From a checkpoint of a small self-supervised audio encoder (BEST-RQ): 1M parameters, 37.1 epochs.
Rows from block 7 of a small self-supervised audio encoder (BEST-RQ), named by matrix and row number. Rows with one number belong to one channel. Each number is 500 + 40 x the weight over its row's rms, rounded and kept within 0 to 999. All counts start at 0. Numbers have three digits each.
Before each channel's rows are labels from the 100 clips, of 14976, where the channel reaches its highest value: "strongest on" is what is common among them. Only what is clearly more common there than usual is listed. The data: Morse code for random letters and digits, with fading, noise and interfering tones.
# convs1: first pointwise conv (model.blocks.7.convs.1.weight, 144x144x1), inputs 0-143
# convs3: second pointwise conv (model.blocks.7.convs.3.weight, 144x144x1, transposed), outputs 0-143

strongest on: reverberation; tone: high; mains hum
convs1.71:478500480468466500500500538500604500500500531580500500367589500500500441432500500500500410549500493518500500419500434376500500500500545456496500476494500567500500529550500500500500520500504500500433500500504545500500500569523500439500500537500500500518500473500500500500516450447486500538500500500402424528415500497539500500548500444500500501502500419500435565549500601497500500500476500500500616500405489495581535542500583500500530
convs3.71:500500500404500541413500500491562500500446475500500468500530426596500500500553551496410581500507500500525500500500466556500553500469465500531500500500500571563532500500500453526453585500517572454473487500536500500500500584575418500533500500500405473553492540500500477500500500500557500457500500500500468559584434500500484500500500572524534519560409544500444453442500453500500520500476500500500449543500471500573571546510431490389500

strongest on: reverberation; mains hum
convs1.123:500497450438457497500500500500581576500500515469500436453500496412500516500500422515516428514479500472500500500466568500399500431500427443471498525451500574500500427500481500500500500500500475500460518503486487483460500572516500500500500567456500500446500441516424527500500581466500411500500514564392437523500500414564500500553544466562500506518475500500372500500400465500500479531470465516492500563541500536498504565557526500453500
convs3.123:446500500566500500559500500500500466489500525417500500425554565467466528500432394594449500557500558530441555500530393513549500500484616500491570456500515389395483500500500500500526500500500419487539514500494500512500500500447500500500488500425500500500399488500500500595500500500445500500526500460500500500500522521546520425500545469474427546446525385500500542500560500500500500500500461500500500507500563536475500527500537516500500

strongest on: clipping
convs1.18:512500482569546565489586500500550500500596536500469500500500500500542455584500542500500500559500500500501459500500518447500500500505500500500538470492500500490500465500584474500261545500508450500500500500500500613500450500500512500500500424495442500517515500473533531453500491500500500500445500588500565515472500564567427500500541451501500500500534477508500500500498500459500500506481500533505500500556500597528441500513500516500372
convs3.18:500454500518525500500411516532473500500519500500383527500500460500552538454500465533454579500500445500443468496514500463562500500530516518423462500500469526441500475500477448550575500524559500500500518500461517419500500548558453514564463448500390450500500441419516500500500500461500573536591473479500500500558443500566545472481540500479500428500433488500581554525500500557514530498420500471531500456500504500564581458500451544500421

strongest on: tone: high; mains hum; reverberation
convs1.4:500500500500500500500503450500500390436500500566500500566422490485453465462435500500577500508500480531500500388500601500460500441500500529434500500500481547500526459552500500500486513532465427500500500500500460500484500500600500528500500562500571424500500500548474515431443500588500487405500500469500500519500461500500500550438521500541472551505492452500551513500500422500565463521552500500500564500457523507500480577500508374592565
convs3.4:500478592528500584500475558463487472500504500570500500511469500395500500500500500500500453514500423500493441440500583588500500442500436539500500542501450500565500500500500468402500500482500500500500500545500448500552500500445438500500552453518500500500472435500466500403500576500520567500480500500500500500439500438426561500449485467493500500517500551500400472500500500500500426500500524462475500464500379511500500500542500500532343

strongest on: interfering tone; mains hum
convs1.103:500524541500504500605460500500492469490433554455397542500500421500566466524538500477493500500555500500454449500446500500500500500500461548533442427500500469544500475500601500575500500500528500500504500500417612500500500482500430500462476594475500500500613500500500441500500500546500470495528495500500500499551500500534500500500500499500500517465566531587432500500599500507524557464472500553500446500504512459531444556368500567539474
convs3.103:453500582489449500379500500500582430500500545500500557500536500531446500500481500440537500500500527500616609503500500500500500500500500500500545500572500500500500531579500547500553548500500514468494515493500494532484500492500587500477500583545500572500500602523500501500415500500500500500547500586500528499500500400457458534500446508614500524486510500500500500500558568475500500500500500484476500570533568595511441500500513532447419

strongest on: tone: low; reverberation; mains hum
convs1.122:500500589554500550422500500500500576500467502470596469478436480471500500500473621500435471491541500530466500500500446480500500515388509500374553500550500559515532475500500500500507500445543427500500500500423500500430557479592490494563500500500416454593533535500528527440507500500500573500395500500500500500500500500500500500554454564485451455530457500500544500500453500500500491504501489453458483484422477500525530500413500500500500
convs3.122:500500500500500441583459500481440500500492500500500458538443443490512500500612451500380500534472469500383451500500500486500500466499500574600500518500500500574500500500444432500485500471536500517463417500546448500552500528551500531500519454432500500500500500520479500500533557449500500475429500441500411421512398500500530417370500500449500491521500500565500500500500434535500500550500500500500500415500500465500500560500457509500500

strongest on: mains hum; tone: middle
convs1.27:429532500474468438520449500421441514500500546473500462500500500500500500500473500500500500564483500500500470500483423612500436500500500500514594500516500500500561500500500500500626558494413500500429556500556500500587500469500500598537500500500505500500541500585500500500400481500500460500426500538612500500427500436500495500500595500494500454500552500500453469495500429529500500491564507551412483505500500461492500500500500606538503
convs3.27:532421500500500568521500590500500500500500500500500544500554435500500500464549500500500500500500500637500500564500500500500500500500563500500480482500500664500500500548500500532633500410500527429500597500500500500500500500534500500655493500502500500500500442431585500500566500500500557500500500468500500500500500500500500534476520500500462500500439632500500500500500541500500500500500500500500400500500500447500570500538500500439500

strongest on: interfering tone; mains hum
convs1.101:500500538393530561500500538500500486564481557500500491500500500500448500500500531500458500500483517542490544500500439580500455500500528563500554488589452499500467438434580500500500419500500518541467460500455492551551500500498500500500500425422551540500500500500500500500438500478534455500477500541467480494419561504500527441500353500500464500487566500451528500436442497592468571583500500500500500381500509500500430500477513500408500
convs3.101:510500500500471500500557381451596497500437500500426500500500500544500500516500523467410500500415556500506566504500479500540410500500500434524588438500500500500421500500557500500500581500544555500527500500500500552459545500500500500500423575425453540552492487550500578500525582500497500500500451500500472516500500509500500390500400398500500500500500441500471500500596500529500500500500500500528437529519500568436500500500500496431500

strongest on: tone: low
convs1.121:599544514500574500539445517500457466500502593500429429500500545444500419500500500496500438428545500561500402499462500500548500523500500500546500452500500519477500424488500448565500500500544545500500539500534500500500500500595439582500559469530500488518548392500507500500500500500500517500562432490512500500490498483439554500533479500531461500522557500500567500500500521460605415500521647564500500436467500500496506500500496472500470
convs3.121:439427531459543500468439559532526471500554500539519538524500550500500468515500500531500500542500461559513382500547500424500500570500500503453500500500513538500435500500500539500500489398536500500525495500500412500500500500534639500522564520459500500466440500396500468506500453500510567552581478552500500495532500500478395500446456500500500563446422559500500458500500582524532474524500500453500500433500500500532500500463500562586551

strongest on: mains hum
convs1.57:500500500518500397543374435397516500502500537500498500500500500500500457500445491406523467552500500500500531500500441500544500449578500478464512445591512500500500500500484500524642500479500451538389500500500500489500500538484500500464542583500426500500500514500500500500420504500559500500500396434567500497500491549500425500500564464512500518564442460500468485500520481495581500500488500538500462515500578486448500555559549500500464
convs3.57:500625500500500447500554448469500500469500561454554500500500550500500415500412500500500500527423571500500580500529500563500537500480500500500569500520500486500500571509500500500423494488477500500500500524500500548429528448449500430431500564522563486500431500544500500516500488532500500445421500543500556571441585500552500567500500500500462500500593478500500500500500500512500405452531401500500500558500432547454388500500500534500490

strongest on: tone: middle
convs1.11:500500551500567575569500500514591489500495407587452500500582500500615500500500449548635458450512408500599442500439519573500500500575539500532500443500500500500500500500500516500500500500534500462438500500500500429500427431452483500463511500552500500500519506542500500529500533500420458500500500500500500523450478500500500500644500500500509500448500500500507500565500500483500500480522500500547500500500500555478449500451525558529583
convs3.11:500468500484500500500367500540500500500458473500500500500500446500530614500411500443568533500500369500563461516568536439430456500382500469466500500507468533500436511515500498500500500500544436412500500503368500500396397472500500500517500500500464500500500555477500500555500522500574569539533474500500500500526488464500448493500474500500500500469492547517493500500500534500419500500472500525500500408524499545555500500500500500519443

strongest on: tone: high; reverberation; mains hum
convs1.87:500500500500471538429434619500500533500500500500524560480500518500504500541532555500522500500524450500500556420500475500561489500500500500500500500500500551526492500513500500475452500500500500500500500407440500500595417500500435533543476500500500551561517436500500451501500500500544535621533536500500500640537384500500503554576500443589500500558554454500460432425481500500500500500500490500500500500500487598500561450500590511500500
convs3.87:500498500500408574582500523439479500500470500465451609421540500500459474500445519559588500461551500500538500577500500500537500591500545462439462414534463500416578500554500500552500462437527473487500500553500606500500479500500449455500448500500479544479500445500409527429509500500500468500507468500449500500472500567500574500506500500500562437504559500577500500566500500494527500500553508500500577440526500500500500442522463505500482

strongest on: interfering tone; mains hum
convs1.135:500500559452500500493500469499375556500500500550568500468470500500550466478500595500500553500561408500483500570500500416471500549484500571500448500500500525500500500460547500500473546500500500549418500500500438509421582500532500563491500500437568500408473553500523500500500500523590500503500500500500468500500454563473500500542526500355446470500541424500500500500600500491500508445523529461446500477430524461500500500500500551500563
convs3.135:467567499442500500395500500500500473500500482573479568500500500500438410524528390454500500408500440426500549614500467377553500532500453379500462504500500486500500533500500500500500535500485598500500529500515500500500500474500500450437500500500500447561479500528500501417500500500650500500500500500500500500599483459404500500507500500500500500500500500500500515411500500512500500458500456500444500500500454500500500500459500551500500

strongest on: mains hum; tone: high
convs1.92:408500440551520500671552500561523517558500500572421500506500500500490473530500548510591517500500486500498500534500500590500500500500543500429545500443500507500500500500545442500524569500547500500558447431500500600500500500500579500507460447500497500500500552377500500500597500511500562443500500561500500500500564500500534500500500515589501501500542493500542500535456498492500482549561428520596500500500522500500500500571500500500500
convs3.92:451500500500458500556500451398500500502500500490530395427496525500481531575446455500400500538500500500454517500500470500449459458430500432500500500500485474514455551500515500500557526500500464570500424500500500500500500431456500500456500529382500500540500470500469500479442512400502403401500500500500532443484518470500500500500500490500496493445500477436500480500586465500500500523476535500597462500500500500391408500500425500431457

strongest on: speed: slow; tone: high; clipping
convs1.138:500455562446478580500556500594500507500436548500500531475463500432551444500487562558500447505498500459519500500500476464500500569482500500500461500500500500519500440500432500500537401500500543500566500500500433500585424500480500500500500570485500500461510500624500513500500384401500554500500500576500551500500500477500500403500488458441519500436457525500500496552500500485500500544500500470424407536525511500500473381528500500486535
convs3.138:540586500500476466457500500399483500498466500500557480500500535544453515518500500420548500467500500511574546500500526500500500513492500449500500500500500500445486500500489584387500616431500500500500571454500409500496569500522538500500500565524500500600394597572505406469427500557555500419471500500535532521500529500500500571500516500551506500500500479433500442500500448479496500468500486538500500500500429470500450500470500589500500

strongest on: tone: high
convs1.89:515500500500495500585500500504536483500500428488500463500513535500580455500507514435500499500500464500500500510500500427500500500500500480495500500545500500455432500500443469500373478500500476477586500557500542500464464500500500555500539500500500518390572566351500500617610500560566412444500500429510532508497483500503499504462581464500468500500418502502436569551501451500520500500500500464499500472493500500500405500500500478472566
convs3.89:505567500471500557500500531411500525467500569500615430497455414500500447500461500505541439487500500500500575500439500540500500475500495500539500500500477500549465500500491536455598500500500500500500500476500405500500500423500575500549429500500500537586500615540500500462529500525552510441457500558500500554581531412500509536540500639565517500564500542500500500442494404523500500500500502582499500500528500521500500520500500509500500

strongest on: mains hum
convs1.116:500522500500500500519500508440517500500449488553500500500500477500468500500462500485500308607500500500503558500500537520500448574500500500500445500500500500485500573483500460500535500553481427500494500468516473500462536500494500500500366516500500500500500500440500559500500596500490500418500414508444500561583513500397500494447500500596545500500526500500443500509500500500500546592500500500596452398500503478500500500500500562457500
convs3.116:500447542532500536530500567500500485500569500506500500547527500500500522500418499403587398601500430542500443557648562433500532500484500534489500532505500500523564459500500500499500500546426546500500500500423431460535500438500500500500500478454501437500532432500433500500432575548525500500500466445500559500442566452456500471500500500500500500399500500487500448500534500500500500589500500461555500523500500456470500500500566500500500

strongest on: mains hum; reverberation
convs1.3:500560388500410500556458500632500479528500500500500529473477500500500500500500510500483505500505500535417500548557500500461491555497500500440500500500521500572525500424500588500500508500549582574478475477500552500494456500576513500549405539507500500500580418500463454500500580546500621584500500500500434530500500500463500439500500500500541410500453553526505500420500500500500500444500500547500530500500500457542512500500551500508418
convs3.3:546500407500537436468564500486500500648500554500474500496500613515500500500500500500501500500500517558482500500456486500500500533568522497500500499500607470472532521527576629500521492553500497500589572500500536556500577535501500500500500567500548545500500500537500449534534417500500500500500500514500500488464439500511503579500500500514532500500624500500584500500500581500592500486561500530500570524469550452541500500525542512500495

strongest on: interfering tone; mains hum
convs1.98:500500539556520500513532500524500476500500500552500587609500500500500500390500442551500449500504399506500500500478500500500533603543500563461428531500547482500500589500500567447560408503556500478528511500527508449473411420500557545500631551500500500443465403504500500479500500398528500500464500500446448500534500500500500435500454528527500493500500504506500500556586500500500482439494438534546500500500482500500477500500500510452500
convs3.98:500500548500474561500525500500500529500495500500452492416500500562500500460500549569500500500500494500500500435500445582509500500500606564500562385565537499543500481555525469487470500470494500500516500476500500431500453573542500500500496500551504500500430500484434411443500500464547500500522586500500327500500447459500500500486500500500500500554500426624492561500502500374484500500565500500500500500500546500500441500500540500500500

strongest on: interfering tone; mains hum
convs1.28:500500678483500431591423511500478500500500500500500500500500417500500487557539584479500529482513430500500500547486483500500500500555449444500463482500500500500500500528500500500522500514500486500500500500352500500500500560473500449462500500500409458498457546553505469420500500500500500414433500465500500500505500580519500500500500500569552500500448500437418500500532443477444528414418537517563500436500500455500500500508592516500500
convs3.28:539500457417500533467548500532544500484500398573460472500492500500500500500500451500500585444500454500499500500468500451500500575500500486495482500436500453496526509425514555500500439528500500503500448579500554465630500515500467500542500528526490438500466446452500449500544416533500500556500446500430426500621414578500433523501500500500500500500446574560500500500406451574518497488534500500500500500500486500495500500474500454500592

strongest on: interfering tone; mains hum
convs1.29:500528491500538500500528577500531478500500538557500500500533500500500500500476500559500500500500533544494500442500500500500516356500500530551574500470490500500500424475545420500574500500500470545500524500500482626500500659459481500477500450443576500500500488500500478525500494462590500500500517542391445500500545500447560479504364538563500500472500500500442578500444563563453500545500500500462500500500500500500500500500500568459500
convs3.29:465485453495468500500500408452666500500459500500396535500548500569500500500500500500500498500486585485500500561500500543557500615500565434500586500456574500406500513564576577527512550500455554457561494500500500571500500599500500500500500565500441515500500500572500489500527503500569500500549500500500500595500573528500474500567440450539500500500526541486463500500500500500513500453500500500500500500500538500500548536500500500500500

strongest on: interfering tone; tone: low
convs1.60:567478567500526500500500500478500500468500500500452500500636500500500500500500470500704500500560500493500396500380500500569500500536430483439500458477503384500500500500500500468500500500492500500500591500482500544403500571535505424440484500527500500592479500500500597500519505500500500482500500500524500500483500565500441500500500500500500500432555500500500500468509523500596406500477500537500500500521500500492467500500490500500500
convs3.60:567500440473500500522529500500479500459436500500500500477500454524500510519500500500500500493500500500500500500412457496544500500602466500483500475407500424428500616492453521400507437515500500541500500557500528500448563481462500500421505567468500500526467458526446460457573500520480454500500600439500495450500411457436527525500508500500500426500500500562500500500470560531619585500448552596500500500450500562500500457500468500500500

strongest on: speed: slow; clipping
convs1.9:500500434470500564500424551339520500460433500500525481500500507523462500476473576500500580571500545477490500467500470528500500468500436568500500597531500500468537500500504500500452480529333500500472494512511398452500500524539454500532477500500584500500582489531500500543500476390517446469500500412447485452500500443500500436500537520500500500493500500500525546500500500475525500549500500500500516500452491388500500493463500536500500
convs3.9:500500500558602429500526500524500500500500511472491536455513556500500555500621500500500500477500533541500500500490532500505500500500564500561490440465500513500500500500500500500415530500454539567489373545500537500554500534500500565386500566542500535500523500500465500500381500500459403549500500490500500566500454520500436477492585500500500541500569500501468500500539500393500507610500500475500500499473546489479500500552534427500598

strongest on: tone: middle
convs1.58:439459500500500526500451500500500491535500492500469500577436546461569500529500549500568500527500500500423435582571500500466500500500450500572500500500500500433521514379491500500500450421610500510579500489475500500431432441511398518500500500500500500485500475500567500500500500500434500500500500416500451500515524500500534507485500500468500500474500541400458424423500500502500547538500586524500566448500500500531500454500628500446527
convs3.58:490500500500500500500573500471500500531500500500465500500500500483508481500500482566409500500457526500500567500500500529500567500500500500500569500500551500500500512434522500500500500500437500500500454500479443578590594416480500500481457500500532500447500615528500517500500500633477500451367464569500533566500564511500624500500486532498499500500500424428500456500556500500500433500552500500556500509530442550562500506500406438446500

strongest on: tone: low; mains hum
convs1.83:595703500515454495500547500528472445500536432516400529518542500500499500500500500500500524500500430523500500500500500500527478500500483500500535465545517500500500430490502469500542500500558500500500500529403500500527500560468500500500500500500514481544500455500557438500500500500570579437440500500500586518506500610484473500500534500443500500391500483500379500524500547540500500471500564500552561485545500413500448500482538500474500
convs3.83:452362500500500500500500520490500424480508579423500500586543447500500500500440559551500462487501508532500500477438470529430415441500500475500500500590500517552500500530500516500465557500536500498500520500558500521473542501541527500501443556442500493500501526500567500560411492453463500500500500500500421500421492430500500500455500522578500522507500444509539434500565500500630473500478500500500500517500553500612545470500584500461531

strongest on: tone: high; reverberation; mains hum
convs1.79:500500500500500545500452547545500433500412480500500500502568477500500500489586592500541500473574444530500599461500415500500500504460467551539500466500500588500481500606500500424516500459474500500573500512500500500548500526530577555500461500495500500500518500500500500480608486500500596450500469511500592661578492500500500397500470458500500500485530500531500500500554500500517500500500500500554500500477500500500500493432583549500500
convs3.79:500500432460610418422547500566500500477599500500530450600494500500567507500510476446459551539442520500500500451478424526479485447500500544566553568464500480560465568441511500481500551541472533550500441448500440500468530543500500556464541500500521438532455563500581453600500500500500500500500500500524435500568481468500457500488554554500464585497487492423467500454502500500500459479490500500500505500473468529500500578468538500464500

strongest on: interfering tone
convs1.81:500494500522500483504500465542465436500562599514473603500524478500500437500500604500500420500590500500431478500451645564501500583570500510461473500500567500558543500500500538444522500564500500536500500500500500560496500477593512500500441500500438500500453500441500491491500500500500574427500479500541500508500500568542500484413546465500543500500500432500465426534579485491500400474500500500519472462528505447452500500500500500540500
convs3.81:382482539500500500500500544425500452500537500535500500500500500475543553477500459500500470500415500500500500418511558541500500436404530542502516517500500500541396457500500500541500500471477478592500500500500428500484524500458481579500500500510535550500516500500547500500404474500487528500418496500500541500473540531536500500500516500560500500466443552441500500510500433438500459500517431500411394500550446500571538614500453499500393

strongest on: tone: high; mains hum; reverberation
convs1.102:500483491556456555500500627500500500443500453500500500447500500500576500500482614507500500500526500500500549500475500496500500500500500567500500500500500507500500398500451500500461476500488557500489521486500500500531492500500500500536500524408500500543500500500485461500529540500398500591478540559500500609431500551453500500583515556519500500500563489555500386350554607530500500582500549500500500500475450544500503500500500515501421
convs3.102:500500500442513484449500395560628500478500500520534444509367500500549500500514445451500500500427545517500500481491461500500500426465500519500500514500526500543411500500500495500500526500500559500535500451500439500500461505500500588500522490500521430594500500529560500518436431500500500534500445487607500500590505437525417500474500567500489552520492459458500500455500450559500481500452500442500397529500423543500500549500500532463500

strongest on: interfering tone; clipping
convs1.0:547500500500535500500500519467500581500500562500538487418537534478500500500500461500536476500500410500500468500500466500500500500513511500500500472500474375544556494479500496500590500500500500498500500500464463454500500522500500500500500500500399466543611545500504500500500519547500500401553500556500500484500500500480500500558493524574500500407555500415522500500505519458500447500512735482500440500500532500500550592546500500500500
convs3.0:436500532505500554500440523500500532500479500472500421500500478500500500500500550502544500500500500463449505500500500444428500435435500500520500541500421500517474461377407500500449500441490459500483454431539500539500476500537593551500434500485491500500575500450500500541512452399543518579500407500613500500500500443468491500436481500480527500500392514500487487414479500505500446500462548562559442465500583444476500500540500500500500

strongest on: tone: high; reverberation; mains hum
convs1.141:500500545508500500500602500500469500500500431438482448541446500573594500500500500500500500500465500500525563500442587500426500465536500517467551500400465579500500419426510500500426500500516422550500500500500500500567567469540500610568471459456500498500355500473500500500500611542489536529501500456500500531535500500500444500489500535500500500500539500500500500500500443426469500499500500458456500515500414511500500414470548485525521
convs3.141:465500473476522431478500500551590500560550500598528443500510500500495500478570457465493558500500551500500559461500467555458500488500563479528549568500500541580428554491500467500542556531500545500500500443537500545500500557500508552500500523470500400523535500500561500545500426475500500580538500500589500500557500488573384548500540500500447546554500494500500457443460500578500479482500500500500400500421500500404500503500500500455500